Weights of a small contrastive audio-text model.
Model: 19.7M parameters, log mel input, encoder norm rmsnorm, encoder activation gelu, encoder moe expert_choice, encoder num experts 16, encoder width 256, text encoder layers 8, text encoder activation swiglu.
Training: normuon at rate 0.034, 3400 steps, batches of 128.
Data: trained on single notes of 20 synthesised instruments, 78125 training examples.
Rows from block 2 of the audio encoder of a small contrastive audio-text model, named by matrix and row number. Rows with one number within an expert belong to one neuron, the router's apart. Each number is 128 + 24 x the weight over its row's rms, rounded and kept within 0 to 255. All counts start at 0.
Before each expert's rows are labels from the 100 clips, of 14976, where the router gives the expert most weight on average: "responds to" is what is common among them; "band" is the frequency band that holds the peak. Only what is clearly more common there than usual is listed. The data: single notes of 20 synthesised instruments. In brackets: how many of the 100.
# router: router (encoder.blocks.2.mlp.router.weight, 16x256, trained with AdamW), inputs 128-255
# up: expert up (encoder.blocks.2.mlp.up, 16x128x256), inputs 128-255
# down: expert down (encoder.blocks.2.mlp.down, 16x256x128, transposed), outputs 128-255

# expert 8
responds to: F (29); pitch class: C (29); organ-like (26)
band: 2000 to 4000 Hz (52)
router.8 [134 113 169 129 100 137 121 126 134 140  89 154 161 123 148 102 150 170 130 123 142 164 119 131 113 126 120 141 101 121 123 162 150 117 123 128  77 105 119 114 103 133 149 134 137 134 106 106 101 129 174 166 172 111 109 150 149  94  76 115 169 117 129 125 117 127 119 103 142 141 114 186 130 116 131 183 118 125 134 122 125 103 128 111 134  94 160 112 105 134  92 158 114 144 142 134 120 154 167 125 126  75 110 111 144 119 102 118 150 111 115  97 150 156 129 124 114 126 105 121  94 101 128 162 171 145 187 117]
up.0 [116  92 167 121 115  99 118 108 113 114 159 146 130 106 119 166 144 131 121 159 116 154 138 120  98 137 149 106 164 119 130 122 111 152 128 122  79 128 105 164 111 112 165 164 109 131 104 131 148 157 169 142 167 151 126 109 105 147 124 124 132 130 124 130 145 131 147 154 109  93 151  92 113 138 121 126 104 130 104 101 154 145 128 123  46 156  86 127 102 100 144 119 133 108 120 146 146 133 125 125 110 120 133 118 146 136 111 129 135 103 126 109 130 149 130 151  73 122 178  93  90 134 146 125  83 142  83 116]
down.0 [124 119 104 116 101  93 130 138 134 121 152 100  99  90 148 115 131 155 146 149 150 111 128  83 123 135 145 156 131 124 137  75 169 129  97 149  94 126 142 112 103 129 119 135 101 141 120 161 181  92 154 107 148 120 142 110 104 106 141 106 135  75 146 143 106 114 126 176 112 125 116 133 114 157 168 104  99 117 106 151  91 116 171 111 154 111 110 120 126 118 138 139 139 115 138  57 112 176 107 128 131 166 171 122 120 124 117  88 142 128 135 116 117 115 148 120 138 141 139 140 156 131 152 106 126 111 111 152]
up.1 [117 118 153 148 120 120 139 132 134 146 120 113 104 116 134 169 114 134 110 157 141 143 139 116 142  75  97 130 134 114 112  65 104 107 122 131  83 136 159 117 129 131 100 147 121 112 117  96 104 130 114 104 147 172 167 143 161 138 112 144 106 112 116 101 110 143 108 155  98 127 152 154 116  91 138 140 136 115 112 149 121 104 185 101  84 142 116 111 122 131  96 126 124 104 138 109  87 138 148  90  90 113 141 153 100  95 134 116 143 135 133 112 173 170 134 117 152 127 137 137 113 128 129 156 152 114 162 114]
down.1 [151 124 119 133 118 130 105 155 136 131 139 137 119 155  95 118 141 146  96  74 134 182 127 155 142 107 142 177 121 162 135 144 148 108 112 105 117 140  94 137 115 127  91 103 114 136 124 128 105 150 119 179 158  83 127 131 132 134 131 159 131 134 152 142 101 146 128 117 165 128 143 106  96 133 114 113 124 147 103 130 112 159 101 120 120 131 112 130 143 139 145 115 112 124 118 106 121 126  75 133 124 170 130 134 117 104 116 158 115 107 159 157  71 160 142 143  99 134 120 144 142 114 118 126 154 134 160 124]
up.2 [ 96 148 138 138 129 116 125 117 123 132 110  87  81 118 133 135 130 121 108 141 106 145 134 147 172 156 143 141  79 127 126 169  78 102 178 117 147 167 165 136 109 120 154 137 117 127 140 134 140 133 139 166 106 129 170 110 131 100  98 165 111 107  86 158 162 179 100 164 121 145 122 159 108 120 132 143  79 131 117 114 103 124 172 156 129 106 165  94 125 166  79 136 165 163  94 140 117 174 102 132  97 101 150 111 100 130 139 114 103 102 134 150  89 165 118 162 141 105 112  86 109 151 156 135 103 131 128 148]
down.2 [145 106 119 117 129 124 121  89 119  73  92  99 142 143 129 153 160 115 110 150 114 177 127 108 150 105 120 129 108 115 153  96 114 152 125 152 152 144 118  96  86 156 148 106 138 185 117  96 150  75 159 132 125 136  80 146  87 139 149 146 125 149 125  98 132 110 158 137  84 157 151 136 146 107 143  93 123 117 100 105 138 149 156  83 118 159 113 106 189  86 116 106 105 109 125 150  62 194 125  82 133 112 127 139 137 126 119 131 112 131 117 130 180 111 178 146 123 135 107  80 118 129 131 110 116 104 117 115]
up.3 [144 171 126 121 160 145 129 102 119 139 134 116  91 146 155 118 133  90 136 199 135 196 128 213 132 149 117 129  92 113 184  99  77 147 112 127 132 153 123 156 108 152 127 153 163 109 126 104 164 129 157 161 105 156 161 137 165 125 124 147 126 119 122 125 112 149 168 123 126  88 115  87 138 113 103 127  81 123 162 135 144 119 133 145 137 125 141 109 136 125 138 147 117 152 135  96 111 126 100 101 118 123 163 104 146  99 152 116 122  99 121 120 132 170 112 145 125 116  62 123  96 140 129 144 103 165  93 142]
down.3 [143 114 114 161 176 141 109 152 140 113 131 107 162 171 124 185  74  83 130  91 137 140 168 173 163 117 130 113 106 140 117 111 100 125  87  94 184 151 150 155 117 175 119 108 118 137 137 172 164 103 130 101 142 166 104 120 152 162  86 122 141 155 116  92  96 145 152 114 135 120 148 115 108 114 114 121  83 166 144 127 115 132 146 173 117 125 132 110  96 120  99 128 118 107 148  98 139 134 121 118 161 119 120 139 123 150  81  98  85 177 131 108 107 106 107 128 139 136 154 144 143 121 117 132 131 108 105 139]

# expert 12
responds to: vibraphone-like (30)
band: 1000 to 2000 Hz (30)
router.12 [ 94 168 114 120  82 182 115 100 167 133 144 127  77 169 182 103 112 126 150 136  95  76 138 119 129 137 166 111 115 152 152 115 112  77 165 116 132 171 117 153 166 128 122 145 129 126 142 175 183 116 107 146 127 141 154 104 134 154 134 125 105 133 107 128 112 129 120 131 155 148  85 164 128 117 100  92 103  81 163 102  88 153  98 100 101 103 154 151 152 120 165 141 100 132 138  95 105 127  68 127 145 148 126 176  88 136 132 107 115 115 111 133  84 156 147 119 131 152 117  67 156 133 108 135 156  94 134 144]
up.0 [113 103 139 154 152 109 126 141  99 129 126 116 146 130 169 146 137 184 122 109 142 133 129 144  97 165 115  94 178 123 135 119 109 146  98 162  97 139 139 134 141  95 134 169 165 140 110 148 134 133 129 128  96 147 132 117 155 118 119 106 128  85 124 108 134 109  97 155 130  98 132 127 191 143  79 136 119 109 102 124 137  90 130 119 131 149 132  74 159 144 126 128 164 136 115 104 127 160 118 121 154 155 105 129  78 124  77 105 148 120 183 102 153 119 104 144 143 104 141 131 137 137 136 104  77 127 135 150]
down.0 [110 134 161 101 136 147 174 105 134 134 125 131 135 157 125 119 150 186 100 139 138 104 150 129 170 182 112 129 119 126 159 165 111 128 127  70 111 141 145 139 118 139 102 101 126 105 101 109 107 130 131 150 136  80 115 137  98 116 144 107 102 166 131 152  75 103 136 115 113 112 147 137 132 158 113  67 105 121  92 142 121 142 122 152 147 117 124 158 106 141 122 151 159 158 110 118 121 112  89 136 139 113 128 125 139 189 108 142 133 100 132  99 114 133 151  95 127 135 122 124 103 185 135 166 121 165 121 116]
up.1 [120 155 147 103 151 141 144 169 147 141 113 150  98  93 142 153 104 101 120 115  98 137 159 105 133 108 150 111 147 134 134 121  89 125 142 123 153 156 127 134  80 122  98 139 127 127 143  88  84 166 109  86 111 104 117  41 130 164 167 118 126 165  97 139 142 116 145 112 131 184 112 138  86 118 117 163 131 146 126 140 138  69 103 122  79 153 152 119 123 121 108 133 157 135 139 146 154 118 118 151  98  90 148 130 151 112 159 102 147 120 155 120 137 162 119 129 129 112 104 124 138  94  97 136 132 102 149 141]
down.1 [147 170 123 137 113  96 113 136  98  86 146  85 142 104 119 109 108 139 183 141 136 121 172 133 109 155 132 151 140 123 129 130 133 126 193 118 137 123 181  70 144 151 117 166 163 144 119 112 126 129 113 151  96 122 125 140  74  97 129 130  73 164 150 168 136  96  87 110 161 157 135 158 130 132 122 136 132 158 115 131 135 108 133 133 142 156 163 138 106 124 160 140 137  79  96 156 142 153 125 102 146 149  99 124 157 113 142 139 149  76 107 146  93 100 105 104 111 116 101 177 128  98 135 149 100 109 118 123]
up.2 [ 97 119  89 119 109 133 116 106 160 156 143 154 119 125 151  88 151 113 126 114  89 166 122 111 152 142 135  99 123 139 106 147 158 147 139 133 116 158 114 157 141 137 152 150  89 127 114 107 106 127 107 132 150 105 102 146 120 127 127 110 123 170 121 123 155 147 139 100 141  96 134 165 106 190 146 180  98 118 164 113 117 114 129  99 135  90 105 138 104 114 102 139 136 124 131 141 130 133  76 141 113  88  79 118 112  92 137 136 125 130 148 117 154 168 134 127 111 139 141 110 114 101 111 133 119  97 129 138]
down.2 [ 71 132 192 120 117 124  78 151 146  77 141 113 112 130 134 188 123 121 101  80 137 138 110  67 139 151 175 103 112  90 117 122 144 129 164  92 114 109  72 127 107 130 129 141 149 144 136 121 146 144 141 139 164 160  92 129 110 146 141 109 134 152 133 135 104 134  96 104 137 139 151 115  99  81 167 108 100 100 121 105 121 138 117 100 134 134 103 133 196 123 143 101 124 105 125 144 140 147 130 154 123 135 159  83 133 139 118 150 116 118 130 129 157 102 156 119 104 126 110 147 163 174 102 137 155 104 127 165]
up.3 [169 138 166 135 139 142 127 123 100 204 105 102  87 134  83 142 169 112 129 141 153 109 132 131 125 155 107  86 122 145 122 132 121 146 118 144 113 160 108 133 123 102 163 103 129 142 167 159 129 124 123  93 123 118 107  80 126 117 158  97 112 160 148 130 154 147 142  82 134 115 109 158 131 156 122 100 102 148  97 112  74 148  70 110 122 109 198 154 123 149 101 155 134 122 119 120 138 135 107  84 100 119 102 113 144 124 137 111 134 117 179 156  89 138 146 110 105 106 147 102 141 156 118 139 120 124  92 111]
down.3 [117  83 141 121  61  99 129 134 108 126 147  88 123 133 140 105 140 187 133 115 105 127 106 164  96  85 153 154 130 115 131 144 138 133 102 139  79 128 101 108 124 102  96  91 109 160 104  99 125  99 143 145 137 115 139 105 135 134 114 156  67 134 110 122 116 144 121 157  99 163 130 169 121  94 136 164  93 139 122 165 140 110 172 106  98 151  96 101 158 121  89 189 130 186 142 126 119 116 140 172  79  87 101 114 166 130  93 127  98 119 146 116 166  95 143  95 113 121 108 129 159  82 121  97 123 148 131 130]

# expert 4
responds to: clipping (52); text has "clipped" (52); pink noise (45); white noise (45)
band: 500 to 1000 Hz (31)
router.4 [110 115 112 135 101 154 134 142 132 184 192 157 128 120 102 130 147 114 159 127 124  91 121 138 163  94 119 107 117 122 102 156 129 136 119 111 176 140 116 112 124 102 132 108 101 144 129 132 118 134 119 117  89 118  96  90 115 176 143 168 145 152 138  96 120 121 106 110  99 117 132  92 104 134 119 137 148 151  88 182 155 131 113  98 137 121 161 131 129 117 118 125 124  99 125 151 164 159  94 139 120 170 121 116 130 154 107 156  94 130 119 188  98 133 123 146  92 124  85 167 124 161 117 118 126 127 141 136]
up.0 [141 142 176  94 132 106 113 147 110 109 171  80 116  88 140 126 124 122 165  87 140 115 143 115 109 166 146 160 119  97 168 119 168 130  77 151 135 158 111 146 130 133 157 149 146 151  78 137 157 143 102 120 122 118 134 155 138  97 120  93 152 152 140 150 138 157 149 153 148 120 131 155 137  81 108 107 114 152 113 151 129 168 147 145  78  85 128 113 158 139 130 132 113  98 109 112 163 133 148 142 147 107 134 154 124 111 139 134 112 136 154 123 131 118  87 100 114 110 119 130 126 140 165 117 131  93 133 108]
down.0 [114 132 110 168 122 104 126 101 105 119 110 121 145 145 159  81 161 145 112 115 153 178 127 151 124 131 111 113 129 138 125  79 138 119  98 203 105 114 136 104 126 152  87 148 129  83 124 132 113 148 118 156 132 101 150 109 107 137 141 122 159  91 183 122 158 113 127 152 125 173 116 137 105 125 114 172 100 147 126 148 109 109 146 122 131 149 111 109 126 117 158 156 143 121 102 109 146  96 158 162 194 132 109  87 133 131  74 151  84 126 112 157 146 105 152 116 101 110 148 106 113 143 130 111  97 115  80 107]
up.1 [115 117  97 105 154 166  98 153 113 151 167 194 144 119 148 112 133 146 139 102 113 127 131 106 121 140 127 108 144 159 102 144 142 130 149  91 122 143 121 108 122 116 145 125 152 125 120 118 125 153  91 128 133 143 133 105 131 135 166 160 145 121 148 134  94 198 156 129 122 116 129 141 125 118 155 146  89 116 121 181 144 129 124 129 147 125 148 180 154 104 120 117 139 152 114 103 109 152 131 164 119 110 122 138 109  87 179 108 101 126 111 109 217 128  91 105 140 114 126 159 142 134 149 156 103 107 118 142]
down.1 [ 86 109  84 149  99 163 150 161 117 143 101 134 146 103 113  92 130 180 143 121 173 128 141 154 128 119 131 134 134 126 150 156 124 148 144 207 135 134  86 128 166  98 103 139 170  96 118 153 130 123 105 116 137 126 110 147 147 143 135 134  91 133 131 120 186 115 126  99 127 199 126 154 106 144 153 124 156 133 151 109 108 139 143 112 146 110 145 183 153 129 142 140 147 132 152 156 113 132 131 125 116 145 107 145 116 170 135 151 136  95 133 155 104 137  97 121 112 157 118 131 107 101 119 110 104 113 141 105]
up.2 [109 144  84 105 163 102 111 118 164 121 127 132  95 146  94 117 115 156 119 160 100 150 123 117 199  93 145 135 112 124 132 146  57 155 153 128 154 127 137  87  57 129 124 117 153 109 127 100 109 109 108 118 104 125 151 143 150 165 114 139 142 100 160 147 118 157 141 114  75 112 159 104 141 145 143 153 139 165  98 133 123 100 120 172 155 131 161 127 106 128  76 105 180 133  97 168 137 155 127 122 145 156 130  96 135 141 105 132 106 139 128  65 123 106 123 100 141 101  85 100 128 143 175 105 119  91 142 153]
down.2 [ 66 134 116 138 115 126 134 135 138 112 164 156  96 175 143 128 113 168 153 110 117 136 133 139 105 126 136 104 153 137  83 137  81 133 172 104 123 149 147 146  95 154 100 143 143 128  87 149 131 103 129 170 112 125 140 106  68  71 152 117 152 132  88 115 118 105 110 144 118 103 129  97  82 133 108 160  99 132 144  86 120 154 108 182 106 167 137 147 131 140 120 138 125 106 137  95 167 106 133 121 142 122 100 107 174  99 135  99  90 145 123 150 131 113 113 107 138 127 150 167  93 102 157 129 121 143 130 102]
up.3 [150 163 109 124 148 108 108 112  94  76 160 105  86 134 150 151 139 165 107 116 131 129 139  96 111 172 132 125 119 122 171  89  99 120  80  98 152 145 179 108  93 152 173  96 106 113 158 134 144 121 175 106 163 150 132 103  84 140 144  54 161 118 158 106 131 123 144 178 173 134  99 138 132 104 131 117 141 115 110 136 149 102  89  99 126 123 139  92 148 106 155  89 124 137 119 114 157  88 132 148 118 139 149 151 133 142 127 129 103 161 112 128 108 113 161  82  92 105 103 125 130 165 162 162 151 102 126 152]
down.3 [131 108 127 124 127 183 114 125 132 118  97 157 100 154 137  82 104  95 127 104  77 138 138 161 142  91 162 105 185 140 128 144 140 136 157 141 162 185 138 136 142 152 113 189 124 186 127 116 106 131 142 142 125 110 118 135 150  79 144 140 115 135 149 132 122 138  74 119 145 109 155 173 169 122 136 150 157 109 132 143 164 129 128 116 148 122 114 100 137 179 124 145 135 137 142 152 153 110  87 128 127 113 134 132 119 143 153 109 134 125 123 136 100 143 119 176 124 124 114 118 105 110 135 146 131 112 143 151]

# expert 7
responds to: octave 4 (59); A (37); note: A4 (30)
band: 250 to 500 Hz (35)
router.7 [130 147 162 159 111  97 149 105  71 129 133 130 114 123 146 157 126 159 168 163 121 132 122 160 147  97 158 147 177 132 162 105 113  98 146 182 119 101 188 137  95 118 154 159 126 158 172 131 129  88  95 158 132 131 144 141 160 135 125 122 116 144 126 134 126 126 147 139 124 122 137 134 104 114 141 149 147 113 132 100 122 171 165 173  97 130 116 118  92 167 152  98  96  98 108 113 117  92 128 120 152 166 134 154 114 123 108  93 153 100 135 106 151 112 124 112 157 120 138 109 149  97 127 154 147 119 120 146]
up.0 [114 153 105 123 134 109 122 130 103 135 150  78 122 162 123 152 100 126 127 140 148 102 132 121 135 105 136  83  87 128 118 117 101 171 145  89 140 100 165 111 143 135 129 107 115 161 109 122 111 127 100 145 109  95 139  75 148  92 109 157 101 155  98  60 171 111 115  88 125 140 191  99 150 143 101 147  66 148 164 105 130 121 108 130 110 120 133 131 128 120 111 122 153 106  95 138 117 108 148 104 121 151 140 122 121 152 141 110  92 121 152 111 147 141 139 120 124 122 104 137 126 134 129  98 111 126 120 126]
down.0 [118 170 154 105 136 114 125  93 134 120 119 136 160 115  87 161 113 132 149 108 107 131  83 147 133 123 107 126 128 108 125 113 151 162 116 114 151 116 104 131 118 146 105 123 170 123 144 136 168 126 140 182 124 129 106 145 157 192 139 117 124 131 153 103 112  85 125 107  94 147 137 116 168  89 122 101 112 142 145 135 152  96 125 169 161 138 161 141 124 146 140 135 155 114 116 107 120  64 176 128 140  95 154  77 143 104 175 148 137 130 164  85 151 100 138 111  97 129 111 143 152 123 138 118  94  89 182 169]
up.1 [121 144 110 169  81 149 143 130 137 128 138 117 177 162 147  95 114 160 120 108 137 152 133 156 121 116 170 109 147 142 113 125 134 142 141 119 111 132 129 171 138 117 134 119 101 140 141 131 157 141 123 118 112 154  97 111 141 131 139  96 141  66 127 132 174 140 159 152 129 124 136 148 145 116 149 128 126 115 135 133 189 128 123  86 141 104 113 137 121 120 129 105 126 152 140 192 146 146 134 128 154 110 112  98 136 110  91 163 141 164 115  92 125 123 120 129 106 121 185 110 151 185 115 111 108 134 139 138]
down.1 [141 113 136 127 129 124 146  94 162 131  95 160 113 105 191 151 166 152 158 138 117 146 137 134 143  92 146 154 117 107 124 111 154  93 143 124 137 119  98 121  87 132  98 114  86 136  86 150 143 132  98  68  79 129 144 113  98 161 135 114 141 169 101 144 103 136 120  94 121 125 102 112 141 154  96 118  94 154 134 139 136 143 158 162 113 167 138 111  96 129 136 106 101 133 139  81 158 104 101  88 118 115 144 152 119 121 171 171 147  97 138 109 155 110 158  81 136 147 105 115 137 130  97 124 101 123 115 160]
up.2 [119 181 144 132 151 113 123 107  79 130 134 162 132 144 130 132 155 120 176 151 117  93 146 140 121  96 137 159 154 134 138 125  64 138 142 125 156 140 191 143 109 155 110 143 129 105 153  98 117 148 102 153 135 110 147 109 143 117 115 101 122 170 147 111 135 149  92 114 144  88 118 107 122 103 110 134 168 136  81 145 113  95 152 177 156 117 146  53 135 163 143 119 146 112 104 168 139 131 118 107 134 119 129 143 127  80 109 157 129  84 101 108 117 138  87 139  99 138 116 126 110  78 163 118 140 127 134 124]
down.2 [115 117  91 132 112 138 133 114 132 148 164 135 118 118  98 127 170 147 124 137 131 135 171 130 120 145 100 131 143  96 155 179 161 141 120 157 103 119  92 128 143 104 162 113 134 106 128 112 100 159  96 102  95 145 100 132 132  94 137 161 119 146 128 149 154 128 124 120 113 174 159 153  87 143 185 135 141  97 116 132  87 127  94 120 159 106 119 136  92 123 134 120 108  65 129 173 102 146 192 159 133 139 122 129 158 155 137 151 128 103 177 112 110  82 144 137 144 140  93 163 102 136 110 112  81 118 150  86]
up.3 [155 168 163 149 164 121 127 162 154 121 128  98 111 130 132 198 106 128 110 130 126 144 135 142 114 160 137 128 141 115 147  80 114 137 105 154 113 112 156 172  93 127 172 148 143 144 142 121 119 111 113 156 168 144 104 123 113  67 117 133 160 134 108 126 128 143 128 111 156  98 116 174 132  70 114 150 114 120 140 112 107 132 150 197  66 149 139 106  95 157 114  89 125 120 115  98 114 138 140 106 127  89 118 135 149 141 159 116 127 124 167  96 160 135 145 118 171  98 159 132 110  73 126 160 118 153 117 102]
down.3 [120 108 112 114 134 117 140 140 117 113 131  91 156 157 139 139 105 119 168 143 151 142 110 124 184 116 121 117 137 115  90 125  89 139 113 120 141 144 141 124 129 133 123 159 138 125 145  90 187  61  96  91 119 126 123 162 121 103 135 136 106 133 113 154 100 114 129  86 175 128 101 125 103 122 144 126  90 161 134 133 125 109 132 135 120 116 176 145 130 103  66 108 129 139 147  71 128 115 113 130 146 132 123 152 162 118 127 123 137 126 126  80 121 110 155 142 138 109 116  98 151 149 112 137 105 128 128 109]

# expert 0
responds to: mains hum (40); F# (34)
band: 250 to 500 Hz (54)
router.0 [149 146 102 151 113 112 129 154 172 117 106 126 121 102 112 106  89 100  74  88 133 142  81 111 118 128 105 147 106 119  96 161  99 141  91 164  88 105 122  91 135 120 117 138 113 110  98 133  99 150 163 123 103 159 125 162 147 105 117 116 156 122 144 135 118 122 156 117 157 151 137 151 113 153 146 132 163 130 101 125 119 124 115 139 100 124  90 142 116 144 102 121 155 127 137 154 191 170 124 173 154  98 143 136 144 138  95 109 130 108 133  95 156 119 118 162 144 108 145 153 101 148 145 122  98 180 124 137]
up.0 [ 96 107 110  90  75 143 114  72  97  92 130 155 166  93 150  96 157 103 118 171  95 146 127 155 142  85 147 119 154 142 163  93  95 140 113 134 149 142  99 121 122 117 124 108 151 124 107 139 152 145 145 133 144 151 138 105 115  83 124  82 158 149 139 154 106 135 148 134 101 127 126 120 128 111 131 157  90 133 101 107  91 144  67 103 142 130 120 100 127 136  82 129 140 172 145 146 135 166 149 147 122 138 133 136 108 111  97 175 126 109 114  83 145 173 166 153 127 123 103 118 129 122 121 137  97 112 109 130]
down.0 [165 120 144 148 164 144 147 141 169 165 157  93  82  62 165 132 135 122 124 148 121 132 163  98 129 125 157  91 132 114 132 144 152 107 154 119 134 121 133 171 135 114  95 131 126 166 111 123 163 148 159 106 127 113 147 146 134 134 124 134 106  98 116 134 167  71 130 139 166 130 119  68 164 122 105  90 121 136 140 152  72 146 152 132 175 100 146 109 157 110 171  91 169 150 109 138 157 122 116 100 129 117 125 124 139 132 114  94 133 117 108 149 118 121 155 150 104 154 186 125 145 180 145 141 143 141 161 131]
up.1 [ 98  87 154 101 107 161 126 132  98 142 125 171 138 133 134 134 169 136 147 122 126 139 108 134  95  78  63 133 157 111 192 146 152 127 170 134 178 117 121 137 102 160 140 120 104 122  76 130 122 141 121 148 142 126 138 151 126 119 114  91 178 149 151 134  93 135 135 130 123 168 135 119 111 109 134 160 125 184  92 177 109  99 106 104 134 157 122 144 133 121  95 130 165 138 149 108 120  98 141 115 131  91 127 151 125  95 106 141 154 136 144 128 104 139 127 104  84 170  96 120 156 126 156  73 160 140 144 131]
down.1 [ 95 142 140  96 141 116 138 100 134 159 102 115 122  85 144 113 141  89 156 160 119 137 175 146 131 108 141 106 113 104 125 153 103 117 117 140 159 105 171 101 148 114 126  91 131 137 103 173 133  97 149  99 105 114 129 116 131 104 109 171 138 120  86 109 188 154 147 103 153 113 144 127 167  98 114 115 151 112 110 118  93 126 137 124 149 135 121 139 150 130 120 140 162 123 161 152 141 167 122 152  99 155 122 140 124 117 109 130 114 134 129 126 104 110 107 175 172 141 141 125 100 104 149 162 104 127 130 117]
up.2 [104 133 223 119 136 123 110 180 107 107  99  97 153 101 134  79 139 130 128 152 138 140  94 140 107 165 116 139  92 163 134 131 135 109 141 112 145 117 164  82 123 142 112 144 151 125 142 125  93 163 121 107 142 169 113 102 161 135 135 127 115  84 149 128 120 153 109 132 153 123 120 121 134 135 100 137 146 169 124 118  78 154 162  65 128  99  90 118  67 117 167 125 155 157 153 116 108  99 122 122 179  97 138 114 128 123 142 120 123 136 135 159 130 138 122 198 115 114 135 129  89 129 131 101 137 143 109 149]
down.2 [128 182 131 114 125 159 131 126 131 143 145 166  97 171 115 116 127 166 154 100 141 119  96 181 123 159 147 167 140 139 113 153 125 134  94 124 150 113 125 150 105 105  77 116 103 114 136 160  92 150 166 114  83 189 122  95 138 139 147 108 153 162 105 106 139 142 134 110 107 141 128 106 128 147  87 112 107 115 147 117 149 142  99 134 141 111 128 134 133 129 148 122 130 126 153 154 158 141 165 131 110 123 137 115 145 148 133 107  97 142  61 130 101 140 135 111 155  94 121 138 101 160 160 136 117 127  87  98]
up.3 [160 139 141 107 144  95 125  74 130 136 137 143 129 156 143 126 119 126 137 106 135 144 130 152  87 120 143 143  88 110 126 125 106 105 146  97 117 125 170 117 125 163 110 140 107 112 154 140 137 130 165 182 136 147 135 103 117 113 100 148 124 143 139 187 134 157 160 162 162 123 140  84 113 124 144 144 158 148  83 154 112 116 162 160  84 148 135 139 101 128  92 120 119 103 115 138  91 161 100 173 145 119 130 152 127 127 152 172 102 143 128 127 182  84 126 169 118 154 169 130  92 150 143 122  99 155 133  90]
down.3 [103 116 127 146 120 113 125  86 142 187 137 108 156  99 122 149 117 139 155 123 117 123 130 140  96 179 112  98 149 104 128 128 116 157 123 155 118 161 139 146 126 138 155 123 134 129 139 124 130  99 110 129  67 144  92 160 133 102 115 127 158 113 129  93 141  98 128 123 111 145 148 140 141 165  97 116  95 172 122 138 134 144 102  94 176 137 144 118 141 121  64 110 128 143 126 132 141 105 127 126 112 113 143 124 121 134 123 149 125 132 127 193 122 123 103  99 181 141 139 144 117 142 140 130 120 113 129  91]